Weights of a small contrastive image-text model.
Model: 29.5M parameters, 48-pixel images, encoder arch vit, encoder norm layernorm, encoder activation swiglu, encoder patch size [6, 6], encoder layers 12, text encoder width 256, text encoder layers 12, text encoder activation swiglu.
Data: 145000 training examples, 2.4 epochs.
Rows from block 6 of the image encoder, named by matrix and row number. Each number is 128 + 24 x the weight over its row's rms, rounded and kept within 0 to 255. All counts start at 0. Numbers have three digits each. After the name is the row's rms in percent of the matrix's.
# q: attention query (encoder.blocks.6.attn.q.weight, 384x384), inputs 154-230
q.349 083:133113080118144141111139119122103150112107103159126124132110109135153156145100116110130160117101135089079084122093087151121117147137139098144113108142125140110128123109169117122117150115131156110129143179123162070154111155085114085
q.350 134:121115125127158120137137120090150129132094127092100147127119127111130135072133212185109143110087116142125151135170078097131103088127113124141175107125164100146137156165139161147092159134102118156136153095122117105103129143132171164
q.351 093:114174143110112111118100137116142132103133052173118150138101137139141113111145139126122101142127128108146146123084147108114129120148155137095101178140112142096106170071089138155140107118138158109092082075121105117178109095148126156
q.352 091:116105120147116092134131171119187168141124114127146093117124143148123171089099170109115137177124100103117137129110122096097098135138107106149124147146143106089102155146122137112124101122122114146123126083109147141151122090150131135
q.353 101:130109139120123141137116150119160096156122112104136108088128160152116161126144100110163082128128146094147120114119134110131128150169130157133140131132138144096147117101144120091170137128111120155089177106127129104128086150109139134
q.354 091:145138094154139156160137094162150132137110131098121183151159136126085113127132135112143149142117104140162119124169151126103109173106143155168135127127140154139092145125101145136131123124114134101128121143154103095161115135069131084
q.355 093:130173132147116127138116122170087132099140155092142139085115125136108126144172128109130100119152163148133138115127154159158134166117133115151115142103115161138123128119154109117125145132140109086127116144128134165166146063086101085
q.356 085:142121123162136148118121157148168118121142131085123139141115158082136093088158105120136107123128089114131132123120118093171112173151108143156117114140125116142106151130142103133124137136112135124142112154117129113131131144141160137
q.357 100:097193128091115149093134106133105105106126107141090115116093131134120128139109167131110119175165148130092115127076122161124122126103121115151119129138154083104134112140109124145114131163127114108110125130102132152128161134138127136
q.358 119:132117075134162095119190131097140136119099138121106093131125123144134145113136105102127150124095064113134117126131129102128133184134136136144126123126127135128100141140102171155122128137098147168116128065099115101091089128107159119
q.359 110:126149166092106144164110114101108096125131140159099113141104118149144111153136182175147135132126136167092136128130086174129135078100123126120107111129174094116149096141116154141114108094104142144145149105105150170080146088170164141
q.360 087:150119132148154164153175082138139104101106136130097157141105154138144152139118086116130128142132158123130068100182123107133099141099172115156092123093146129105150087069134117092113162157157124123123079110183137067125102129076094119
q.361 118:136131148067086182144148095158116110109154147139118169137142139146119091106111154137122110145169168126122102141116085187122144084138124119118090095135135126096132101116133089135141118135134126116120110154144108152137125124161106120
q.362 103:115152128121119105090129106151098139119124143156151089153124135158118128150128126124130115145106121150094128149109157173162147087123134114085093139138117093140138133177135108134125106109140167101096134145104183152066144134141069100
q.363 097:116122150127145067127133161133136134153112147111132124135126134171120087144144157167122118133139145171100122127077137135095160129104134119111150129095143166154125128151160136126087114125161132115176122078153110154092106087120097093
q.364 099:074112140117110087127111154146128123131124115130087110145111125124126115127102168167096148141107136131153146119119161156113113080155104100109153135139143098155115106137162125134120121124094145170137137076100124171107135135123079144
q.365 099:114133111176116083138115108119151128118117097073154127083144128119103112104108114102108129116117102157110137140139163108155120170118101119178123127092127128181110129143154087125138192106143121145150168124128161102133097125079097069
q.366 090:142108122137106141118142141164102075131154140106148145169098102126150111149170150174152124126133172153111047125092106163113090107131125087194153098128165140137116110132146147094126099154184147112121139139111142147141147112140136110
q.367 092:153147136104131130112126135122122127133109137114117077147101147140145133090095099131107147137117103126117159123118162089121137148154095124114140153169165129121111123115127104148118161113117177150115114113085112143142151136152135170
q.368 091:119128126114115161127132158142153123141082084136114082119117107134109123170093143132123082147129093092087127172127106139110126143147152116125165148131151172070164148112113105134141113101168141137166120131167119129120126106088146116
q.369 107:146080085128118177157142102091140162171121152093143119093128128118098136145103142151138122100071111128141138110164145099121129147102097120160158138107157107163131118141126126151114122134085172191174129088153127122113176149154145125
q.370 094:140121136129143105104101142103133137149161120121146108078138151128114142135104120116148092090078123140102129095162132118104123109128114147094140168114138083186135122133160131137112140123089116199150128111127150157125146159128133173
q.371 096:112148124115089142098115117139123106105106136126141127132130124159139159126127105140142105132102125159145109147078145140158093094155098141079133109131157105148140179117146103134151098104150196132137132122105129129137128090138123148
q.372 110:130098105135137119133145133110178124147093164102137156090154117132101121174153146152133143089107127131127122101165110092121095127118152145154161135115108164187105120156133153119107114131113080165161150080140139135130126144111147102
q.373 110:102196141147128128132081119159134092112141109170117112136094131115152139118119105062111114168162138150129112157141114120136123088119117120070120086144152118094120149120137101124159141132175139084102123148111103119135129139142113156
q.374 108:144114112132133122154152122136119109119105162120140135116143091096145145158134142159134103086124141147136131140156143080098138170116127146185115109128129130155123174146131148131139117147167163174138128114123160115115142151151105117
q.375 100:107183154197100090119091120142089125130142100186141115162137114130127103127145125073155137158180129094134147173109145083147124118153139147119118109143114137130097126092154108142123147130114135089102130156076135116195102140106133127
q.376 110:082139186156105145138118101138141104148161131139114117138133175119095107122126089128127097161167138101132145151090154134126147106186135158105133145160150091091192116143126110099109134136157140072095142178102095137135111121158103129
q.377 110:144079075138103103146151132114137146141074142108118118105120099132114138158092168130139147101060130104106136118094153103099117156100146126132134136108110143174101125133109126139100121112093118131171133111175169113113148138084128134
q.378 102:124198202135124102120066131148129090089133135120077120156088128132156115115142101136109130183183130126152085114082143103156121129164096146090088116127142126133127141123103114098137148139148125103118133152071128130145082142151068103
q.379 106:090158117127089124139145153107075108132170105096118125150119156102112128127107157157114087142072090106105128121116129109133134134132102121135157124166129107073096115078105153086111150132104144151132141115147100139132138110141179154
q.380 102:148107054183134122139161161108119138120109128109120172128126114132109112139101127119123150126082109122125115104139147097095161157104162095177190145118110171117106146103110143156120094131111095129176171126102129108108137163076124064
q.381 093:114115136183095144111111121098162116158101141138158137051174136109138162177164111140171115164135117218152159145141122093111142124102141159159137166125115123170120120144111142123123127152098129113118122137115132128142158093114162113
q.382 092:134057115128133168108109149124158123139108113102146173101119123153087149164136168118125117129140112133115113090159121101119137145142175115144134143101126155118105095172119105113154157134142124113115174105137123131120134110130113145
q.383 108:092144164130102137114118103161089125109140114124103140142122179132140123121162124162131104117161130087127124157086119101148172135143134108132126121112118145116159118096144129075157128161148138080053088157116123116133104128161109125